python train.py --image_size=32 --translate=0.12 --blocks_per_level=1 --attention=false
Rows from block 2, named by matrix and row number. Rows with one number belong to one channel. Each number is 50 + 15 x the weight over the matrix's rms, rounded and kept within 0 to 99. All counts start at 0.
# convs0: first 3x3 conv (model.mid.0.convs.0.weight, 128x128x3x3), inputs 121-127, a 3x3 kernel for each
# convs1: second 3x3 conv (model.mid.0.convs.1.weight, 128x128x3x3, transposed), outputs 121-127, a 3x3 kernel for each
convs0.1:50 50 50 50 50 50 50 50 50 50 50 50 50 50 50 50 50 50 50 50 50 50 50 50 50 50 50 50 50 50 50 50 50 50 50 50 50 50 50 50 50 50 50 50 50 50 50 50 50 50 50 50 50 50 50 50 50 50 50 50 50 50 50
convs1.1:50 50 50 50 50 50 50 50 50 50 50 50 50 50 50 50 50 50 50 50 50 50 50 50 50 50 50 50 50 50 50 50 50 50 50 50 50 50 50 50 50 50 50 50 50 50 50 50 50 50 50 50 50 50 50 50 50 50 50 50 50 50 50
convs0.7:50 50 50 50 50 50 50 50 50 50 50 50 50 50 50 50 50 50 50 50 50 50 50 50 50 50 50 50 50 50 50 50 50 50 50 50 50 50 50 50 50 50 50 50 50 50 50 50 50 50 50 50 50 50 50 50 50 50 50 50 50 50 50
convs1.7:50 50 50 50 50 50 50 50 50 50 50 50 50 50 50 50 50 50 50 50 50 50 50 50 50 50 50 50 50 50 50 50 50 50 50 42 50 50 50 50 50 50 50 50 50 50 50 50 50 50 50 50 50 50 50 50 50 50 50 50 50 50 50
convs0.10:50 50 50 50 50 50 50 50 50 50 50 50 50 50 50 50 50 50 50 50 50 50 50 50 50 50 50 50 50 50 50 50 50 50 50 50 50 50 50 50 50 50 50 50 50 50 50 50 50 50 50 50 50 50 50 50 50 50 50 50 50 50 50
convs1.10:50 50 50 50 50 50 47 50 49 50 50 50 50 50 50 50 50 50 50 50 50 50 50 50 50 50 50 50 50 50 50 50 50 50 50 50 50 50 50 50 50 50 50 50 50 50 50 50 50 50 50 50 50 50 50 50 50 50 49 50 50 50 50
convs0.14:50 50 50 50 50 50 50 50 50 50 50 50 50 50 50 50 50 50 50 50 50 50 50 50 50 50 50 50 50 50 50 50 50 50 50 50 50 50 50 50 50 50 50 50 50 50 50 50 50 50 50 50 50 50 50 50 50 34 50 50 46 92 41
convs1.14:50 50 50 50 50 50 50 50 50 50 50 51 50 48 50 50 50 50 50 50 50 50 50 50 50 50 50 50 50 50 50 50 50 50 50 50 50 50 50 50 50 50 50 50 50 91 50 50 49 50 50 50 50 50 50 50 49 50 30 54 50 50 50
convs0.18:50 50 50 50 50 50 50 50 50 50 50 50 50 50 50 50 50 50 50 50 50 50 50 50 50 50 50 50 50 50 50 50 50 50 50 50 50 50 50 50 50 50 50 50 50 50 50 50 50 50 50 50 50 50 50 50 50 50 50 67 50 50 50
convs1.18:50 50 50 50 50 50 50 50 50 50 50 50 50 50 50 50 50 50 50 50 50 50 50 50 50 50 50 50 50 50 50 50 50 00 54 50 50 50 50 50 50 50 50 50 50 50 50 50 50 50 50 50 50 50 50 50 50 50 50 50 50 50 50
convs0.20:50 50 50 50 50 50 50 50 50 50 50 50 50 50 50 50 50 50 50 50 50 50 50 50 50 50 50 50 50 50 50 50 50 50 50 50 50 50 50 50 50 50 50 50 50 50 50 50 50 50 50 50 50 50 50 50 50 50 29 99 53 50 50
convs1.20:50 50 50 50 50 50 50 50 45 50 50 50 50 50 50 50 50 50 50 50 50 50 50 50 50 50 50 50 50 50 50 50 50 50 50 50 50 50 50 50 50 50 50 49 50 50 50 50 50 50 50 50 50 50 50 50 50 31 50 53 49 50 50
convs0.27:50 50 50 50 50 50 50 50 50 50 50 50 50 50 50 50 50 50 50 50 50 50 50 50 50 50 50 50 50 50 50 50 50 50 50 50 50 50 50 50 50 50 50 50 50 50 50 50 50 50 50 50 50 50 50 50 50 50 50 50 50 50 50
convs1.27:50 50 50 50 50 50 50 50 50 50 50 50 50 50 50 50 50 50 50 50 50 50 50 50 50 50 50 50 50 50 50 50 50 50 50 00 50 50 50 50 50 50 50 50 50 50 50 50 50 76 50 50 50 50 50 50 50 50 50 50 50 50 50
convs0.30:50 50 50 50 50 50 50 50 50 50 50 50 50 50 50 50 50 50 50 50 50 50 50 50 50 50 50 50 50 50 50 50 50 50 50 50 50 50 50 50 50 50 50 50 50 50 50 50 50 50 50 50 50 50 50 50 50 50 50 50 50 50 50
convs1.30:50 50 50 50 50 50 50 50 50 50 50 50 50 50 50 52 50 50 50 50 50 50 50 50 50 50 50 50 50 50 50 50 50 50 50 53 50 50 50 50 48 50 37 50 50 43 50 50 50 50 50 50 50 50 50 50 50 48 00 48 51 51 47
convs0.35:50 50 50 50 50 50 50 50 50 50 50 50 50 50 50 50 50 50 50 50 50 50 50 50 50 50 50 50 50 50 50 50 50 50 50 50 50 50 50 50 50 50 50 50 50 50 50 50 50 50 50 50 50 50 50 50 50 50 50 50 50 50 50
convs1.35:50 50 50 50 50 50 50 50 50 50 50 50 50 50 50 50 50 50 50 50 50 50 50 50 50 50 50 50 50 50 50 50 50 50 50 50 50 50 50 50 50 50 50 50 50 50 50 50 50 50 50 50 50 50 50 50 50 50 50 50 50 50 50
convs0.36:50 50 50 50 50 50 50 50 50 50 50 50 50 50 50 50 50 50 50 50 50 50 50 50 50 50 50 50 50 50 50 50 50 50 50 50 50 50 50 50 50 50 50 50 50 50 50 50 50 50 50 50 50 50 50 50 50 50 41 67 50 50 50
convs1.36:50 50 50 50 50 50 50 50 50 49 50 50 50 50 50 50 50 50 50 50 50 50 50 50 50 50 50 50 50 50 50 50 50 50 50 50 50 50 50 50 50 50 50 50 50 50 50 50 50 50 50 50 50 50 50 50 50 53 50 50 50 50 50
convs0.39:50 50 50 50 50 50 50 50 50 50 50 50 50 50 50 50 50 50 50 50 50 50 50 50 50 50 50 50 50 50 50 50 50 50 50 50 50 50 50 50 50 50 50 50 50 50 50 50 50 50 50 50 50 50 50 50 50 50 50 50 50 50 50
convs1.39:50 50 50 50 50 50 50 51 50 50 50 50 50 50 50 50 50 50 50 50 50 50 50 50 50 50 50 50 50 50 50 50 50 50 50 50 50 50 50 50 50 50 50 50 50 50 50 50 50 50 50 50 50 50 50 50 50 63 50 50 90 50 50
convs0.44:50 50 50 50 50 50 50 50 50 50 50 50 50 50 50 50 50 50 50 50 50 50 50 50 50 50 50 50 50 50 50 50 50 50 50 50 50 50 50 50 50 50 50 50 50 50 50 50 50 50 50 50 50 50 50 50 50 50 50 50 50 50 50
convs1.44:50 50 50 50 50 50 50 50 50 50 50 50 50 50 50 50 50 50 50 50 50 50 50 50 50 50 50 50 50 50 50 50 50 50 99 50 50 50 50 50 50 50 50 50 50 50 50 50 50 50 50 50 50 50 50 50 50 50 50 50 50 50 50
convs0.48:50 50 50 50 50 50 50 50 50 50 50 50 50 50 50 50 50 50 50 50 50 50 50 50 50 50 50 50 50 50 50 50 50 50 50 50 50 50 50 50 50 50 50 50 50 50 50 50 50 50 50 50 50 50 50 50 50 50 50 48 50 50 50
convs1.48:50 50 50 50 50 50 50 50 50 50 50 50 50 50 50 50 50 50 50 50 50 50 50 50 50 50 50 50 50 50 50 50 50 50 50 50 50 50 50 50 50 50 49 50 50 50 50 50 50 50 50 50 50 50 50 50 50 50 50 50 00 50 50
convs0.53:50 50 50 50 50 50 50 50 50 50 50 50 50 50 50 50 50 50 50 50 50 50 50 50 50 50 50 50 50 50 50 50 50 50 50 50 50 50 50 50 50 50 50 50 50 50 50 50 50 50 50 50 50 50 50 50 50 50 99 50 50 50 50
convs1.53:50 50 50 50 50 50 50 50 50 50 50 50 50 50 50 50 50 50 50 50 50 50 50 50 50 50 50 50 50 50 50 50 50 50 50 50 50 50 50 50 50 50 50 50 50 50 50 50 50 50 50 50 50 50 50 50 50 19 50 50 16 54 50
convs0.57:50 50 50 50 50 50 50 50 50 50 50 50 50 50 50 50 50 50 50 50 50 50 50 50 50 50 50 50 50 50 50 50 50 50 50 50 50 50 50 50 50 50 50 50 50 50 50 50 50 50 50 50 50 50 50 50 49 50 50 50 50 50 50
convs1.57:50 50 50 50 50 50 50 50 50 50 50 50 50 50 50 50 50 50 50 50 50 50 50 50 50 50 50 50 50 50 50 50 50 14 50 50 50 50 50 50 50 50 50 50 50 50 50 50 50 48 50 50 50 50 50 50 50 50 50 50 50 50 50
convs0.65:50 50 50 50 50 50 50 50 50 50 50 50 50 50 50 50 50 50 50 50 50 50 50 50 50 50 50 50 50 50 50 50 50 50 50 50 50 50 50 50 50 50 50 50 50 50 50 50 50 50 50 50 50 50 54 50 52 50 51 50 50 54 50
convs1.65:60 50 50 50 50 50 50 50 47 50 50 50 50 50 50 50 50 50 50 50 50 50 50 50 50 50 50 50 50 50 50 50 50 52 50 50 50 50 50 50 50 50 50 50 50 64 50 50 95 50 49 63 55 50 55 50 50 55 50 50 50 51 50
convs0.67:50 50 50 50 50 50 50 50 50 50 50 50 50 50 50 50 50 50 50 50 50 50 50 50 50 50 50 50 50 50 50 50 50 50 50 50 50 50 50 50 50 50 50 50 50 50 50 50 50 50 50 50 50 50 50 50 50 50 50 50 50 50 50
convs1.67:50 50 50 50 50 50 50 50 50 50 50 50 50 50 50 50 50 50 50 50 50 50 50 50 50 50 50 50 50 50 50 50 50 50 50 50 50 50 50 50 50 50 50 50 50 50 50 50 50 50 50 50 50 50 50 50 50 50 50 50 50 50 50
convs0.74:50 50 50 50 50 50 50 50 50 50 50 50 50 50 50 50 50 50 50 50 50 50 50 50 50 50 50 50 50 50 50 50 50 50 50 50 50 50 50 50 50 50 50 50 50 50 50 50 50 50 50 50 50 50 50 50 50 50 50 50 50 50 50
convs1.74:50 50 50 50 50 50 50 50 50 50 50 50 50 50 50 50 50 50 50 50 50 50 50 50 50 50 50 50 50 50 50 50 50 22 50 50 50 50 50 50 50 50 50 50 50 50 50 50 50 50 50 50 50 50 50 50 50 50 50 50 50 50 50
convs0.78:50 50 50 50 50 50 50 50 50 50 50 50 50 50 50 50 50 50 50 50 50 50 50 50 50 50 50 50 50 50 50 50 50 50 50 50 50 50 50 50 50 50 50 50 50 50 50 50 50 50 50 50 50 50 50 50 50 50 50 50 50 50 50
convs1.78:50 50 50 51 50 50 50 50 50 50 50 50 50 50 50 50 50 50 50 50 50 50 50 50 50 50 50 50 50 50 50 50 50 53 54 52 50 50 50 50 50 50 50 50 50 50 50 50 68 50 50 50 50 50 50 50 50 50 50 50 50 50 50
convs0.118:50 50 50 50 50 50 50 50 50 50 50 50 50 50 50 50 50 50 50 50 50 50 50 50 50 50 50 50 50 50 50 50 50 50 50 50 50 50 50 50 50 50 50 50 50 50 50 50 50 50 50 50 50 50 50 49 50 47 51 50 50 50 50
convs1.118:50 50 50 50 50 50 50 50 50 50 50 50 48 50 50 49 50 50 50 50 50 50 52 50 50 50 50 50 50 50 50 50 50 50 50 50 50 51 50 50 50 50 50 50 50 50 50 50 99 50 50 50 50 50 50 50 50 50 50 50 41 50 50